Weights of a small image classifier.
Training: 11300 steps, batches of 384.
Data: 48750 training examples, 89.0 epochs.
Rows from block 2 of a small image classifier, named by matrix and row number. Rows with one number belong to one neuron. Each number is 50 + 15 x the weight over its row's rms, rounded and kept within 0 to 99. All counts start at 0. After the name is the row's rms in percent of the matrix's.
After each neuron's rows are labels from the 100 images, of 14848, where the neuron reaches its highest value: "patch colour" is the nearest of a few named colours to the mean colour under the peak. Only what is clearly more common there than usual is listed. The data: made-up ball-and-stick molecule models.
# fc1: MLP up (model.blocks.2.mlp.fc1.weight, 384x96), inputs 0-95
# fc2: MLP down (model.blocks.2.mlp.fc2.weight, 96x384, transposed), outputs 0-95

fc1.323 108:70 25 47 49 40 45 47 51 47 63 73 42 64 70 51 22 43 78 32 37 46 75 34 68 57 33 65 56 53 23 47 49 55 64 50 40 38 76 40 38 82 35 32 47 40 33 53 50 45 31 45 45 45 40 39 44 57 86 53 50 67 48 63 42 79 57 48 55 46 61 59 46 60 57 48 50 56 46 60 73 71 79 31 56 75 46 41 40 01 63 55 42 58 44 25 74
fc2.323 090:57 53 35 64 58 52 44 45 48 62 48 51 40 56 41 49 44 76 48 47 35 40 52 68 25 18 35 51 36 47 67 64 50 52 75 31 55 43 34 76 43 59 37 60 56 41 22 75 39 47 24 34 49 45 38 55 47 36 62 35 05 53 40 43 40 61 65 41 48 16 60 25 40 42 46 59 30 46 74 47 27 39 58 67 27 24 28 51 62 45 20 48 52 56 50 15
patch colour: brown

fc1.189 089:41 45 56 39 48 51 47 23 20 28 35 53 71 25 63 67 60 45 44 45 46 60 36 24 54 41 64 49 53 55 26 56 58 92 32 59 40 58 36 37 38 64 60 52 56 49 58 66 26 53 16 41 44 24 76 43 33 36 57 54 72 43 22 57 36 54 60 75 42 38 62 69 30 25 34 61 38 58 72 59 63 48 43 44 64 19 53 35 76 61 40 45 47 57 44 59
fc2.189 102:38 58 33 43 72 41 34 40 29 36 61 38 52 62 77 61 58 67 31 63 67 48 24 60 62 29 40 90 30 52 76 57 68 71 48 35 67 39 42 68 38 31 51 53 60 74 57 74 55 45 81 62 74 31 54 75 62 55 48 62 45 59 47 27 66 52 35 54 59 43 35 54 49 63 82 60 35 67 28 43 47 46 38 61 56 53 39 49 66 49 64 27 44 72 30 39
patch colour: grey; brown

fc1.126 085:39 48 54 38 24 33 32 57 17 78 70 61 65 45 66 52 53 46 50 65 56 12 40 31 48 46 46 56 54 46 25 20 26 44 59 38 61 66 44 47 33 23 49 30 45 59 47 52 42 38 64 43 36 71 35 73 65 45 24 38 56 42 74 61 42 36 27 62 33 41 81 64 35 76 57 48 50 54 48 68 64 40 63 44 53 44 40 40 41 64 60 61 90 46 61 42
fc2.126 109:35 38 63 31 52 57 70 71 33 84 44 47 48 71 41 12 61 39 58 38 50 52 42 48 61 39 63 52 54 75 63 30 43 55 41 73 64 55 54 22 35 51 70 35 49 77 64 60 24 50 60 64 63 50 56 71 63 61 45 54 55 60 48 49 55 67 52 79 56 58 80 61 17 53 83 50 30 40 47 59 80 51 70 61 55 64 46 62 66 58 68 49 74 68 55 45
patch colour: grey

fc1.217 088:85 38 62 49 64 41 60 42 18 49 48 36 44 43 43 61 40 65 43 74 32 34 58 38 57 45 40 46 46 18 57 27 48 49 18 18 35 45 57 36 50 92 49 69 49 56 17 61 54 57 63 52 30 26 64 51 38 44 47 36 37 39 28 76 42 69 57 33 35 50 51 60 45 64 79 42 58 47 60 66 34 42 55 48 34 59 58 37 36 46 40 83 40 42 64 39
fc2.217 091:44 37 33 62 14 49 49 43 68 37 55 56 65 61 58 35 55 68 48 58 14 69 48 61 55 65 45 41 42 60 58 41 50 43 53 58 60 46 59 69 42 59 48 73 22 52 58 61 70 34 43 53 46 49 40 55 37 28 69 19 54 45 51 76 44 50 79 89 61 22 37 66 43 77 48 34 64 75 58 55 68 61 36 22 46 47 63 50 34 59 78 64 50 46 59 21
patch colour: brown

fc1.261 104:38 73 65 41 29 43 57 53 28 37 57 44 57 64 59 35 27 61 35 56 38 82 51 64 48 74 57 64 36 36 37 38 52 39 53 41 36 61 53 36 58 14 48 60 56 62 81 67 60 55 37 48 53 52 55 54 49 48 63 33 52 24 54 72 48 43 82 16 62 56 41 44 66 02 44 71 47 38 57 65 74 44 47 13 43 50 45 37 60 39 49 55 41 68 34 61
fc2.261 099:65 57 47 43 33 63 44 46 23 53 60 36 44 56 56 43 55 49 60 78 61 54 51 70 54 68 55 53 28 57 37 39 73 76 56 67 38 64 52 41 33 23 51 74 25 67 42 54 43 45 49 60 51 65 48 33 74 70 72 33 38 30 71 96 65 49 74 39 43 60 40 34 49 55 33 55 63 47 57 35 70 75 32 52 87 61 44 45 50 37 57 84 34 52 52 44
patch colour: pink

fc1.39 087:36 42 65 80 58 51 83 57 63 60 41 63 44 59 42 65 42 34 29 55 48 80 46 55 49 66 95 55 54 36 54 50 49 43 53 37 72 47 64 60 74 37 31 33 38 74 63 33 44 41 40 40 41 53 36 41 75 67 68 63 42 50 69 45 43 62 27 49 44 23 72 58 72 32 40 64 38 45 83 48 36 54 41 74 62 56 66 22 51 56 67 72 37 63 55 61
fc2.39 084:49 26 31 55 27 64 48 86 51 63 40 40 48 66 08 21 54 64 45 42 79 54 34 58 74 44 50 52 56 51 37 37 26 41 53 65 52 38 64 45 29 24 41 43 66 22 54 58 53 74 22 39 38 72 41 77 22 56 38 61 43 65 45 45 35 43 31 47 51 52 57 58 77 36 41 59 52 35 43 40 50 48 27 38 33 53 53 39 55 30 62 47 47 25 62 64
patch colour: brown; grey

fc1.71 113:53 77 49 55 42 60 45 26 33 50 58 51 69 70 51 31 60 52 56 55 36 55 69 31 32 44 53 17 50 37 63 60 36 26 48 56 41 22 65 64 52 22 52 38 50 48 41 33 60 69 59 63 44 15 56 60 77 58 62 26 43 54 38 70 41 66 47 42 33 28 55 31 53 58 53 42 34 37 15 31 72 65 21 66 43 43 46 38 58 53 83 44 51 63 37 25
fc2.71 102:37 57 36 52 69 38 67 77 51 60 44 57 68 49 23 70 36 26 31 27 29 38 10 56 32 40 50 38 55 44 62 52 60 32 71 52 43 66 41 73 51 47 43 45 51 34 46 29 61 36 59 21 54 32 58 36 45 76 57 78 37 60 57 34 99 59 57 57 37 63 50 54 49 52 44 72 54 62 43 49 62 75 58 49 54 59 45 28 67 55 48 28 72 50 65 62
patch colour: brown

fc1.314 089:40 42 51 59 37 46 35 42 56 52 62 61 70 22 53 60 37 62 40 54 23 66 68 43 91 41 63 26 54 42 59 36 51 72 81 81 67 46 60 56 44 48 37 40 41 49 70 46 27 49 03 53 50 69 55 52 37 80 22 56 65 73 37 63 39 46 47 53 58 60 57 11 37 63 60 72 51 52 39 45 39 46 65 41 54 43 59 56 55 66 45 35 57 38 50 73
fc2.314 111:56 25 56 39 44 32 43 64 45 52 45 90 56 35 79 38 63 33 57 51 44 49 33 60 33 55 49 79 71 37 63 69 82 38 33 55 49 25 42 60 45 61 70 52 68 72 48 54 61 64 46 54 38 58 36 51 55 46 40 10 60 28 51 48 45 57 30 58 83 65 62 70 32 36 54 53 60 65 54 51 65 49 41 47 33 63 35 66 44 45 63 75 69 22 58 22
patch colour: black

fc1.341 098:44 39 59 60 29 54 41 28 30 68 58 64 34 29 51 48 34 66 66 46 29 53 33 46 46 51 44 31 63 65 67 35 40 52 90 48 64 58 63 32 27 64 36 72 55 53 45 73 55 32 30 56 32 31 48 54 44 41 45 37 38 62 48 50 31 53 43 40 55 53 43 57 61 00 49 60 64 54 48 51 51 56 36 55 22 67 62 46 46 11 43 46 77 26 19 40
fc2.341 097:73 52 43 38 62 62 57 56 37 62 67 34 14 52 22 44 59 34 34 34 41 87 73 42 65 48 69 51 65 70 21 60 57 80 61 48 50 42 62 29 63 50 67 69 65 59 87 52 54 61 40 49 49 57 58 48 58 57 43 53 59 51 42 46 71 10 58 43 63 46 32 53 62 58 69 65 46 61 51 49 30 66 31 53 56 42 89 46 34 63 56 42 25 56 57 56
patch colour: grey

fc1.36 116:35 42 42 68 13 49 44 82 58 53 88 47 63 43 69 38 54 63 45 40 72 33 47 50 58 42 40 45 62 37 44 52 69 48 80 66 25 36 50 44 41 54 49 50 62 54 74 52 76 31 42 35 64 53 70 88 46 46 30 53 53 60 45 67 51 25 37 51 74 40 54 51 34 56 21 27 40 29 64 43 37 53 56 40 41 25 51 53 41 72 42 56 74 38 75 47
fc2.36 109:46 66 53 34 58 28 67 70 42 34 36 17 58 53 33 47 71 61 18 53 60 38 42 45 67 58 64 64 44 28 37 33 52 37 61 27 40 37 47 63 77 31 41 62 39 76 27 48 61 35 59 33 51 43 31 22 36 42 49 83 30 59 69 37 65 47 54 42 45 55 70 46 25 39 45 53 35 37 71 41 36 55 54 73 36 72 34 61 54 51 35 22 34 70 48 54
patch colour: pink

fc1.280 131:45 32 70 52 44 55 40 59 64 55 53 59 76 70 65 55 34 52 45 20 37 50 05 32 35 44 33 54 92 81 67 46 57 66 55 68 63 42 29 67 78 69 79 33 64 42 55 46 66 38 58 58 45 15 61 56 47 47 34 74 64 52 60 60 43 59 35 38 56 53 59 46 72 61 53 48 32 51 45 52 66 60 52 44 48 33 38 67 34 51 67 45 56 61 65 26
fc2.280 111:38 58 62 50 64 49 27 34 52 67 47 47 62 41 42 53 43 62 72 76 31 55 73 43 60 43 54 57 29 33 17 82 51 53 54 30 51 67 17 76 56 60 31 46 65 52 39 55 54 49 43 60 37 69 34 52 51 44 57 59 57 51 43 32 35 44 64 45 63 35 61 71 05 56 48 34 19 55 20 39 40 26 58 42 54 42 44 58 29 62 43 74 17 38 51 47
patch colour: brown; grey

fc1.30 092:45 58 49 53 75 91 29 37 48 64 33 40 57 29 51 46 47 47 40 41 52 54 48 41 38 64 44 72 59 76 61 29 54 43 65 45 63 40 52 42 37 62 40 42 65 65 31 45 30 43 71 51 44 41 24 47 50 80 51 40 26 56 43 06 32 43 72 27 70 27 46 35 72 50 19 34 58 41 42 30 52 38 47 49 37 45 33 50 60 58 53 84 46 68 32 33
fc2.30 113:20 50 51 55 45 58 46 63 47 69 69 67 45 47 52 42 59 52 56 63 63 40 40 60 34 63 58 56 71 57 72 29 43 65 51 77 61 40 68 60 52 44 35 28 67 72 45 53 35 72 65 56 35 43 59 32 58 69 48 27 37 66 45 48 55 67 26 52 64 56 78 34 34 51 80 52 44 49 07 48 82 54 52 47 31 42 38 65 63 83 79 42 74 49 73 47
patch colour: black

fc1.309 087:44 24 54 62 45 63 60 49 59 46 57 56 33 57 26 43 55 26 73 53 49 57 45 37 34 41 51 44 85 60 62 48 68 68 59 39 72 42 60 44 46 49 36 48 66 53 27 49 37 42 26 64 75 26 37 60 65 51 27 08 73 33 64 28 31 23 54 59 49 34 70 51 46 60 50 28 54 48 34 46 32 24 45 72 66 66 64 39 68 35 79 56 38 50 36 57
fc2.309 101:39 51 34 64 47 58 49 35 68 62 67 57 35 37 67 40 48 35 55 37 57 20 28 50 50 52 38 63 57 50 62 48 56 66 57 57 52 69 51 39 63 47 55 52 69 54 43 51 33 55 40 59 31 70 70 61 86 49 58 41 55 54 30 87 62 36 11 23 54 56 38 51 33 33 42 45 60 45 51 28 75 68 41 74 17 40 42 74 54 83 36 59 50 64 77 72
patch colour: pink

fc1.4 125:41 74 33 42 44 33 61 82 50 68 45 64 18 40 45 80 59 32 24 45 49 29 49 44 62 34 56 72 57 52 45 31 36 46 50 52 53 19 19 61 36 53 47 53 39 51 61 67 65 41 66 44 36 40 37 66 59 36 32 57 75 21 47 48 43 67 31 63 50 49 43 55 33 65 71 56 50 72 22 43 48 31 36 45 36 72 49 85 37 61 34 65 58 63 37 31
fc2.4 086:60 63 51 47 79 75 65 42 42 31 52 38 50 29 56 42 44 72 34 37 72 67 42 53 59 45 54 74 56 43 52 70 41 30 33 42 55 61 47 32 44 77 32 56 47 50 52 42 60 44 52 57 70 48 36 37 48 87 64 77 40 48 75 40 61 94 53 53 36 57 42 33 66 24 41 65 58 90 51 60 20 37 57 38 70 49 35 58 68 39 29 50 47 42 33 40
patch colour: pink

fc1.264 101:51 50 64 54 60 29 37 44 48 59 57 58 38 58 43 91 46 21 82 33 55 67 50 50 61 14 51 58 26 51 09 39 62 33 31 54 72 60 68 76 34 36 89 56 45 43 55 47 66 56 50 48 45 37 52 29 37 82 46 44 41 41 49 55 46 38 27 79 61 55 51 35 27 33 64 41 47 36 37 29 63 54 55 43 58 66 41 50 49 44 72 61 52 44 60 41
fc2.264 121:59 18 84 50 44 56 75 59 46 56 64 62 66 64 41 48 66 38 70 58 46 63 62 49 20 38 67 39 81 62 89 42 54 55 42 58 59 54 25 49 65 41 36 50 32 59 44 73 38 62 33 66 20 52 30 29 72 80 54 49 51 57 39 59 61 60 42 59 45 30 52 51 51 44 35 58 44 38 42 53 84 74 40 27 50 30 31 59 38 65 40 42 41 31 62 56
patch colour: black

fc1.176 115:29 41 26 54 77 45 51 61 58 47 29 25 57 51 50 43 46 54 36 41 53 56 43 35 64 68 46 70 18 52 51 60 29 59 55 60 30 38 38 41 57 71 41 17 46 52 46 37 47 55 26 27 51 78 45 21 76 56 46 52 54 38 48 30 35 83 72 54 54 49 71 26 49 44 78 58 38 39 35 64 62 60 84 54 63 54 51 35 59 26 42 25 60 44 34 33
fc2.176 095:64 35 58 45 31 24 55 40 49 60 80 72 44 45 71 46 43 61 58 55 73 53 54 45 40 35 60 51 54 67 57 71 14 39 78 37 60 45 51 44 49 44 43 47 57 59 18 47 59 48 43 56 67 66 48 21 57 46 42 49 22 73 44 29 59 29 46 35 62 36 46 51 58 38 21 65 39 04 53 29 44 73 26 69 50 47 39 66 76 28 47 45 63 42 42 54
patch colour: brown

fc1.31 081:51 70 40 51 26 51 67 58 47 62 54 43 69 44 64 52 58 37 26 16 47 81 29 71 49 53 60 55 85 73 17 56 42 43 49 72 44 68 37 23 37 44 48 79 51 30 34 52 59 34 53 66 24 51 55 38 44 42 41 67 40 59 65 29 45 69 39 66 46 44 47 50 57 58 33 50 73 59 62 49 17 37 53 60 54 46 34 35 34 12 54 52 51 44 74 54
fc2.31 097:66 59 48 51 66 38 68 41 44 47 38 46 78 61 36 50 56 40 42 66 52 50 70 44 67 56 56 58 84 70 45 41 71 69 82 55 63 70 18 30 45 55 79 37 34 45 40 34 61 76 51 25 62 72 43 51 63 73 29 60 29 67 42 31 41 45 32 32 39 21 72 41 31 54 47 40 73 44 62 44 81 37 52 56 43 56 67 61 42 58 45 62 60 70 51 43
patch colour: brown

fc1.5 094:52 35 55 46 49 64 45 61 53 56 65 63 45 69 36 64 49 49 66 56 65 23 85 51 52 71 61 58 65 10 72 26 64 50 28 47 50 43 66 57 44 72 67 53 80 37 55 54 71 79 33 55 39 56 30 58 65 07 68 55 61 69 42 51 55 57 35 54 71 46 30 68 29 40 47 70 50 32 30 50 46 45 49 58 59 17 67 48 54 37 53 56 62 59 53 67
fc2.5 116:49 34 66 49 50 50 52 61 38 35 63 83 40 39 36 54 31 18 43 45 43 29 54 51 45 43 54 51 37 80 42 34 68 35 46 37 30 37 50 64 40 64 56 39 74 42 69 63 50 57 34 60 50 86 34 64 33 66 64 68 71 41 53 81 41 55 48 59 61 67 50 54 39 41 22 63 40 44 64 48 74 59 29 36 25 29 57 36 04 61 41 61 46 60 68 46
patch colour: purple

fc1.141 095:55 42 50 42 70 49 59 46 13 61 73 58 66 22 62 60 59 41 73 38 51 59 63 51 53 61 43 38 65 56 53 73 61 70 86 45 48 39 58 32 53 89 71 35 57 75 52 72 42 76 61 45 56 52 33 67 37 46 48 53 67 61 50 38 67 34 55 90 32 66 58 69 55 60 44 48 53 28 50 42 55 27 66 52 93 61 45 55 56 50 63 47 51 57 70 41
fc2.141 105:47 47 77 49 51 60 58 49 45 57 47 55 60 80 63 70 55 45 57 48 60 12 69 38 58 51 27 63 41 54 55 44 45 63 53 49 51 67 42 83 74 59 70 46 34 51 49 53 46 30 57 50 74 73 59 14 64 85 49 51 36 54 65 57 43 51 59 42 66 41 22 46 24 70 46 30 31 60 29 14 69 58 36 60 69 48 35 24 34 33 60 60 60 58 40 61
patch colour: pink

fc1.368 087:44 24 48 73 21 57 58 36 59 65 64 65 72 68 47 41 73 75 45 59 35 49 60 39 47 26 75 40 59 37 59 68 73 24 50 55 69 39 31 65 42 50 26 58 75 64 30 62 81 33 80 68 49 45 40 62 39 47 33 45 30 48 63 51 65 51 62 67 35 42 58 66 38 37 45 65 67 45 32 28 28 54 31 71 40 34 52 41 51 47 45 59 65 46 27 63
fc2.368 096:45 38 75 62 64 63 67 68 39 76 61 73 50 38 45 44 68 50 41 49 45 47 37 33 70 50 58 61 34 45 50 69 83 35 65 83 35 77 39 41 68 38 56 47 65 71 73 50 44 46 51 47 25 64 73 47 53 59 49 69 43 54 49 67 52 44 44 69 45 66 51 34 38 38 68 76 43 50 59 45 28 19 46 49 37 31 26 30 62 49 22 47 71 43 54 87
patch colour: pink

fc1.45 085:54 71 67 30 66 73 59 38 76 58 37 69 38 47 83 59 57 48 27 29 35 53 60 42 39 55 59 46 32 49 18 42 58 31 53 31 50 33 46 43 66 49 62 26 15 51 39 34 44 66 66 53 68 57 27 49 68 46 71 47 43 67 55 42 74 53 17 70 44 43 41 24 51 66 34 42 49 60 40 45 50 70 59 66 58 61 17 48 44 70 55 31 51 67 40 28
fc2.45 095:65 44 66 61 84 48 59 39 41 62 48 52 33 73 63 51 69 48 48 57 39 50 47 81 68 43 67 41 45 45 35 74 44 47 59 52 52 42 31 43 62 44 33 18 28 26 68 30 45 23 60 41 54 59 35 62 43 65 44 48 37 36 27 44 48 63 42 67 66 22 43 47 31 58 56 20 63 65 76 50 77 40 40 52 27 39 54 36 36 49 34 38 75 60 15 65
patch colour: grey

fc1.91 122:29 53 53 54 50 41 49 58 56 58 57 65 81 16 35 48 32 49 50 47 41 39 78 51 39 21 55 38 60 84 69 74 33 60 60 54 40 24 22 51 72 65 52 33 56 42 39 58 27 70 32 47 73 60 42 81 54 62 60 46 43 71 33 48 65 61 57 53 51 43 49 58 64 30 41 50 64 41 52 43 48 39 56 78 67 73 54 34 30 18 59 24 38 53 38 65
fc2.91 102:26 70 52 59 57 41 46 58 35 51 62 67 75 28 53 29 38 41 23 54 25 58 64 57 17 20 68 38 78 64 57 43 52 57 62 50 44 25 39 51 68 66 57 32 59 36 39 48 56 53 38 37 62 58 67 63 38 46 55 74 40 62 37 41 32 37 47 46 62 46 42 55 79 34 44 64 53 68 66 94 43 30 21 66 41 57 32 49 61 25 61 54 39 68 54 43
patch colour: pink

fc1.112 113:40 56 51 47 69 51 61 40 44 43 45 52 22 54 38 32 30 25 80 48 57 34 56 49 76 48 49 37 74 68 64 42 71 56 40 31 83 66 82 48 35 44 43 40 53 67 61 71 43 65 55 41 53 57 72 30 60 32 55 38 48 60 54 41 51 00 75 47 63 74 56 46 49 24 38 57 60 37 53 52 29 42 38 66 61 51 36 45 37 74 46 35 61 48 45 21
fc2.112 085:73 56 46 35 47 58 41 50 67 44 51 52 45 51 32 54 50 49 39 44 38 16 48 55 63 53 50 26 50 44 45 49 53 43 35 67 21 26 07 58 49 68 39 72 47 86 61 45 37 19 53 52 42 69 20 51 70 62 29 55 30 63 23 75 65 23 42 66 30 37 38 29 38 62 51 51 40 60 79 43 61 66 51 38 50 52 38 48 63 50 38 52 34 28 37 38
patch colour: brown

fc1.70 102:60 21 44 70 59 56 41 69 41 66 57 79 53 56 53 57 54 53 36 70 44 44 38 27 47 65 43 43 57 43 43 13 61 56 45 36 47 35 60 74 40 45 80 44 39 80 43 57 70 55 42 78 50 75 53 49 71 69 36 67 48 56 31 52 64 62 59 53 55 73 51 89 36 49 64 33 16 41 66 46 44 33 57 45 44 70 37 65 57 55 29 82 61 52 39 67
fc2.70 110:38 47 60 33 45 67 63 63 52 56 63 59 54 61 39 55 67 60 46 80 56 34 56 65 66 42 49 57 58 56 45 17 90 39 55 29 47 51 53 28 59 63 61 48 62 50 49 23 52 52 50 32 49 54 68 26 53 37 44 36 27 17 43 52 35 52 18 74 57 48 64 75 59 65 44 42 69 47 30 46 47 45 32 62 62 50 49 61 04 59 25 41 59 83 68 56
patch colour: brown; grey

fc1.354 102:50 38 65 49 57 45 61 46 61 51 58 71 60 67 54 40 45 48 94 46 24 66 69 24 30 30 55 80 46 48 28 31 56 00 55 25 49 58 40 51 57 38 56 63 43 53 44 61 49 58 47 46 52 53 66 63 35 60 59 39 52 74 36 58 53 54 37 31 42 57 28 51 47 54 39 55 42 32 55 48 47 39 59 63 32 82 61 27 44 41 51 38 77 79 37 49
fc2.354 084:43 70 51 53 36 61 31 27 57 43 50 22 51 50 46 27 36 37 85 54 30 70 51 31 69 56 45 48 46 82 32 49 51 52 69 41 62 61 43 26 48 42 38 59 53 73 57 59 63 43 46 61 66 49 72 47 68 60 33 31 44 74 47 37 67 00 36 40 34 54 25 61 57 45 78 55 39 44 59 53 47 59 41 40 71 62 60 67 49 22 45 42 70 23 51 36
patch colour: grey

fc1.136 097:65 41 60 65 59 56 50 42 83 70 57 32 54 39 57 71 75 31 59 36 69 56 68 56 45 33 35 47 43 52 55 70 21 49 47 37 60 49 22 49 38 31 41 36 51 59 46 59 49 51 46 58 51 14 67 40 63 27 68 67 58 31 61 48 84 58 49 44 48 24 48 62 63 00 24 25 55 23 61 46 56 49 63 55 35 54 53 45 44 52 52 65 55 49 30 45
fc2.136 100:81 51 67 29 57 66 57 60 48 59 46 86 41 40 92 48 61 44 53 47 59 83 33 40 57 74 68 67 63 55 69 42 51 45 48 72 28 54 46 27 38 45 86 36 70 47 44 45 37 48 52 65 61 52 58 74 59 63 49 60 54 36 45 44 34 54 41 40 63 79 63 62 57 59 62 56 57 75 81 42 74 53 46 39 54 54 61 66 47 54 84 53 65 46 74 50
patch colour: pink

fc1.300 113:57 32 85 33 21 64 63 48 53 51 36 35 64 28 75 48 61 46 56 50 47 49 63 50 52 22 60 54 61 47 30 61 64 70 56 57 33 36 60 35 61 65 61 43 54 58 51 30 70 44 56 46 39 41 78 46 39 40 60 31 49 33 65 29 58 49 49 23 33 28 51 28 78 41 50 48 50 64 65 19 67 72 83 46 75 48 50 39 63 45 74 45 52 51 55 87
fc2.300 099:21 47 44 36 69 50 76 49 49 72 50 40 46 73 42 42 59 75 54 46 70 34 36 44 79 51 75 53 23 51 65 58 54 26 50 45 57 22 37 64 61 27 42 41 45 41 65 68 79 38 61 40 46 55 51 44 62 54 25 81 58 33 62 46 67 61 65 66 46 50 49 74 86 37 43 34 43 29 48 58 42 49 59 54 40 33 24 31 59 26 46 50 58 54 29 24
patch colour: grey

fc1.329 101:38 41 32 44 62 30 37 43 32 69 56 64 34 43 39 37 54 68 22 18 58 43 52 79 55 31 60 39 33 57 71 47 34 13 48 52 93 59 29 35 72 50 62 53 23 55 36 38 41 52 46 43 49 56 53 69 59 52 30 37 57 48 35 28 58 31 31 37 54 35 27 45 78 29 35 60 52 45 37 37 64 70 65 41 38 55 48 65 66 55 25 51 62 41 61 41
fc2.329 106:71 77 66 49 49 59 45 75 63 82 55 43 41 44 61 59 35 46 50 32 40 33 45 76 73 71 39 42 65 50 39 51 50 63 59 76 85 65 64 41 64 17 66 52 32 48 72 83 59 50 68 44 52 62 43 15 63 72 39 48 40 49 65 33 58 48 42 57 29 44 16 49 62 54 59 40 64 55 69 72 54 46 70 43 55 44 51 71 31 55 61 31 61 57 61 52
patch colour: grey